From a checkpoint of a small masked image model: activation silu, 50.3 epochs.
Rows from block 3 of a small masked image model, named by matrix and row number. Rows with one number belong to one channel. Each number is 128 + 24 x the weight over its row's rms, rounded and kept within 0 to 255. All counts start at 0. After the name is the row's rms in percent of the matrix's.
After each channel's rows are labels from the 100 images, of 14848, where the channel reaches its highest value: "lies over" is the class under the peak. Only what is clearly more common there than usual is listed. The data: small charts drawn from random numbers. In brackets: how many of the 100.
# convs0: first 3x3 conv (model.blocks.3.convs.0.weight, 160x160x3x3, each kernel summed), inputs 80-159
# convs1: second 3x3 conv (model.blocks.3.convs.1.weight, 160x160x3x3, transposed, each kernel summed), outputs 80-159

convs0.103 086 [102 128 141 108  98 153 127 119 110 127 103 101 133 133 124  99 106 141 135 114 115 122 118 139 132 138 109  83 121 128 119  92 111 132 131 148 142 157 132 116 125 118 154 134 108 121 120 125 121 109 117 104 169 126 117 136 129 120 133 126 127 129 192 108  88 141 138 165 140 140 197 152 118 108  88  98 156 134  96 115]
convs1.103 083 [140 185 148 104 178 139 174 131  75 138 148 138 155 116 103 103  81  90 115 142 139 125 152 107 152 150  67 145 130 137 135 132 153 140 113 137 150 113 179 142 136 116 136 119 166 107 123 105  81 128 160 148 149 113 124 143 163 125 102 171 121  86 122 122 133  89 170 121 137 104 125 161 124 138 129 131 121 140 148 125]
lies over: legend (27)

convs0.108 094 [105 112  53 159 146 134  85 115 137 129  54 117 108 110 149  94 117 143 138 107  85 118 148 167 174 121 123 109 108 127 147 140 139 142  91 171 108 150 144 117 124 126 109 154 122 145 118 118 132 135 145 134 153 120 104  83 145 131 107 124 104 112 134 114 134 100 152 150 143 137 123 113 115 143 123 132 128 110 146 133]
convs1.108 090 [129  92 141 144 147 114 105 142 118 142 132 157 167 126 122 158 150 155 122 153 148 129 151 109 105 104  78 102 136 172 122 149 160 104 148 139 103 136 118 120 121 111 133 109 133 149 100 141  69  76 178 135 161 141 148 138 198 148 146 112 126 124 169 122 131 119 137 147 129 159 135 137 126 141 121 109 112 156 143 141]
lies over: legend (36)

convs0.18 096 [ 87 117  83 150 118  58 114 134  95 143 125  83 108 142 112 106 136 117 103 127 143 107 132  90 168 103 114 104 102 168 118 109 139 137 148 130 102 121 134  88 131 129 163 132 124 140 148 103 106 115 168 109 111 147  94 112 140 104 140 165 127 134  80  98 108 129 127 120 102 158 129 129 117 111 138 117 120 144 141  82]
convs1.18 091 [142 132 140 118 148  90 167 162 115 126 150 116 108 115 101  88 100 131 156 158  97 131 119 133 137 138 145 138 132  70  95 113 113 121 121 128 135 176 131 112 154 107 114 119 151 124 119 121 147 180 105 100 152  90 129 125 157 111  89  94 115 114 147 135 136 118 137 106 131  97 113 122 142 155 105 142 116  72 127 116]
lies over: data marks (99)

convs0.124 094 [ 94 157 106 195 104 119 117 129 145 129 113 146 139 141 102 141 170 138 112 110 140 140 104 129  72 167 141 128 136  89 150 139 143 173 133 130 153 136 111 128 126 110 122 133 191 127 114 142 131 143 121 143 104 152 110 102 149  94 112 148 118  86 184 139 160 116 109 121 150 118 159 149 126  89 126 102 109  76 152 129]
convs1.124 092 [150 106 153 109 148 149 115 117 114 140 125 117 141 124 169 181 129 157 142 102 146 122 141 121 140  72 127 116 158 136 162 129 148 127 134 125 116 152 118 103 138 128 142 150  54 124 161  87 129 102 132 120 133 106 138 151 100  90 121 102 191 161 113 150  82 148 139 101 174 118  84 119 141 101  85 167 108 111 138 145]
lies over: data marks (89)

convs0.70 118 [183  91 143 146  99 128  64 108 144 150 135 159 173 137 112 164  92  80 114 131 111 132  68 138  84 115 130 175 108 149 143 107 137 158 129 144 103 131 110 129  82 111 139 145 109 103 126 102 132 129 122 119 127 114 143 106 112 129 129 104 154 130  83 102 137 103 122 141 134 142 130 135 111 142 161 124 152 138  81 113]
convs1.70 097 [ 92 107 135 125 145 167 125 150 167 151 103 118 141 139  75 125  89 107 106 142 154 108 123 137 109 113 137  98 101 116 117 110 131 130 126 104  79 140 121 119 118 136 141 146  72 148 188 178 131 136 123 136 137 130 129 105 148 127 134 166  87  98  55 121 136 100 143 123 120 153 142 132 127 139 151 103 101 141 116 144]
lies over: legend (62)

convs0.33 084 [123 111 136 161 164 145 140 108 142 121 134 120 107 141 116 133  94 159  86 104 152  95 156 118 109 113 137  99 172 122  81 128 139 125  86 131  67 126 129 155 134 124 196 174  74 158 101 106  89 115 150 145 126 143 144 125  86 135 109 104 123 147 157 141 107 139  96 129 133 126 114 146 141 124 177 141 119 146 145  97]
convs1.33 088 [ 88 132 167 132 151 115 145 149 112 168 129 119 126 156  93 142 142 137 125 127 103 107 146 141 128 193 148 104 121 100 118 122 164 123 129 119 150 168 124 112 124 128  84 135 115 137 114 137 145 129 167 135 138 131 141 110 133 149 168 169 120 155 150  98  98 138 163 124  84 149 140 158 109 145 104 100 106  73  82 120]
lies over: legend (40)

convs0.148 098 [118 138 129 125 145  97 114 160 140 125 161 132 122 160 177 110 147 178 136 126 113 128  78 131 116  85  88 100 130 137 116 172  96  90 154  75 122 155  69 114 132 138 161 122 126 128 129 104  95 161 113 115  74 157 141 116  95 132 135 109 112 141  87 115 145 135 118 108 140 115 145 113 102 109 168  97 115 103 151 127]
convs1.148 085 [111 138  89 148 125 150 131 112 161 155 109  83 114  60 127 127 117 122 127 111 101 120 154 135 155 125 179 142 114 109  92 136 144 132 149 153  97 112 154 168 145 109  65 106 118  99 125 148 178 109 132 139 125 105 105 147 150  99  98 148 128 108 122 128  99 127 163  98 103 104 136 115 124 107 120 152 129 119 129 122]
lies over: legend (91)

convs0.87 094 [ 98 128 120  97  91 115 136 162 136  85  95 119 131 136 175 109 113 140 119  96 144  93 128 132 140 126 145 147 166 139 156  99 144 114 165 119 137  95 114  73 112 113 125 143  85 156 146 106 142 138 102 110 111  91 114 103 113 131 147 162 141 135 133 158 142 143 109 111 182 113  97 140 118  98 108 150 123 120 136 118]
convs1.87 082 [172 121 172 136 131 132 130  99 128 137 132 118 109 128  69 118 116 126 120 126 132  98 130 120 109  78 116 119 132 130 157 160 140 130  94 104  95 127 129 121 128 167 166 111 122  99  63 150  95 108 104 100 145 145 146 105 139  95 117 106 159 131 136 122 121 105 213 131 130 104 136  88 105 134 104 113 133 155 141 156]
lies over: data marks (79)

convs0.138 090 [ 90 174  93 100 120  96 134 123  78  91 110 177 134 142 149 109 122 149  71 116 132 118 159 115 172 138 112 112  96 123 118 123 130 129 166 149 121 175 128  77 115 133 149 147 103 138 136 149 117 133 147 117 129 141  95 152 151 190 140 141 126 126 124 160 150 137 109 115 128 158  67 141 169  96 153 149 112 122 106  82]
convs1.138 082 [180 116 158 140 179 155 142 135  93 130 158 136 158 137 139 113 141 135 109 143 135 147 161 148 121 151 119 158 161 115 148 127  81  95 178 144 148 155 151 130 142 163 127 142 162 120 125 142 176 155 127 129 177 121 175 144 144 132 131 140 133 104 119 118 137 148 184 161 103 156  66 124 138 135 103 128 135 172  98 130]
lies over: legend (32)

convs0.42 099 [ 99 153 113 127 136 120 125 138 107 143 135 169 124 120 104  93 138 118  85  99 132  98 110 136 141 113 151  99 128  84 104 101 149 141  72 109 173 128 107 108 117 112 104 137 125 147 156 132 150 122 138 122 121 145  97 158  98 146 153 166 160  87 157 125 132 162 141 148 113 121 158 129 121 111 152 110 135 141 114 115]
convs1.42 098 [129 121 139 127 135 110 142 158 131 144 149 145  88 119 112 105 111 106 153 159 127 155 144 112 119 106 131 145  71 130  78 136 158 111 126 137 142  98 149  71 134 119 141 134 163 116 118 110 135 145 113 156 161 142 108 121 178 102 112  77 111 168 123 144 145 131 124 112  94 114 108 113 108 154 156 116 127 169 127 101]
lies over: legend (41)

convs0.106 107 [132 133 130 137 118 153 111 130 132 161 142 122 107 156 142 130 153 134 122 126 175 183 138 140 129 117 134 154 128 133 172  82 113 117 150 118 141 115 118  60 108 138  96 128 131 116 151 124 137 122 126  65 116 138 111 129 142 102 124 138 119 111 107  98 148 183  92 123 128  99  80 140 150 134 138 130 118 149 153  89]
convs1.106 089 [166 127 121 147 119 179 178 127 121 101 129 124 109 125 142 139  90 122 109 135 112 142 131 135 117 138 149 145 127 144 119 116 175 115 169 169 129 133 110  53 153 133 134 110 131 143 150 132 163 177 149  49 142 119 146 152 128 131 137  87 145 147 117 154 128 108 159 136 101 131  81 101 134 158 116 131 130  97 155 131]
lies over: data marks (48)

convs0.121 093 [118 105 127 146 143 141 119  89 154 113 130  98  95 146 148  84 118  81  64 161 116 149 149  93 133 135 148 153 124 101 139  97 119 114  94 113 145 134 142 154 154 120 154 180 122 179 134 104 117  69 134 135 103 138 135 128 142 120 114 137 189 132 129 120 122 119 119 117 156 108 144 146 129 111 103 139 147 136 102 107]
convs1.121 159 [ 71 136  72 134 113  99 123 189 124 114  99 130 150  83  95 149 159 168 149 161 107 147 133 160 100 113 131  95 131 138 157 125 129 153 143 132 107 159 130 117 145 119 140 121 123 114 105 111 112 184 141 137 152 131 177 148  86 125 127 150  98 140 132 127  79 126 186 137 136 153 128 139 143 111 160 111 106 139 150  97]
lies over: data marks (61)

convs0.139 089 [ 99 114 142 141 101 132 115 143 129  88 102 152 142 140 106  95 140 121 116 123 110 141 104 132 130 110 104 139 164 137 135 110  79 146 148 117  90 129 127 135  95 137 112 150 132 119 100 101 118 144 132 112  92 167 120 114 120 117 132 136 126 120 102 121 101 156 105 165 154 158 128 162 131 124 180 119 122 166  89  96]
convs1.139 079 [136 170 139 148 179 125 153 143 130 164 161 114 113 138 131 139  96 122 119 148 129 126 158 125 139 162 107 141 153 115 184  91 120  94 111 136 146  99 127 140 118 146 122 101 176 121 132 144 127 166 124 107 159 127 158  94 171 126 141 156 131  92 150 113 107 118 149 100 126 123 128 151  98  97 137 148 119 205 120 137]
lies over: legend (40)

convs0.91 100 [ 84 111 110 155 108 116 114 148 150 103  87 108 131  78 150  96 150 135 115 202 161 152 165 182 157 113  93 137 126  97 126 170 139 154 122 169 134 147 117 124 121 147 115 123  61 159 131 127 113  52  90 139  98 147  80 114 142 141 140  96 138 118 134 141 131 110 112 120 110 114 138 140 106 115 149 139 129 129 113  92]
convs1.91 088 [140 127 134 114 141 115 128 158 164 172 178 116 130 118 141 126 142 150 108 118 122 124 120  71 152 108 165 123 129 129 140 171 142 123 154 127 106 107 179 153  95  96 134 124 149 175 152 140 189 148 137 137 173 124  99 107 142 106 141 105 121 128 165 104 135 114 123  98 129 137 150 125  91 145 114 112 140  98 130 130]
lies over: legend (25)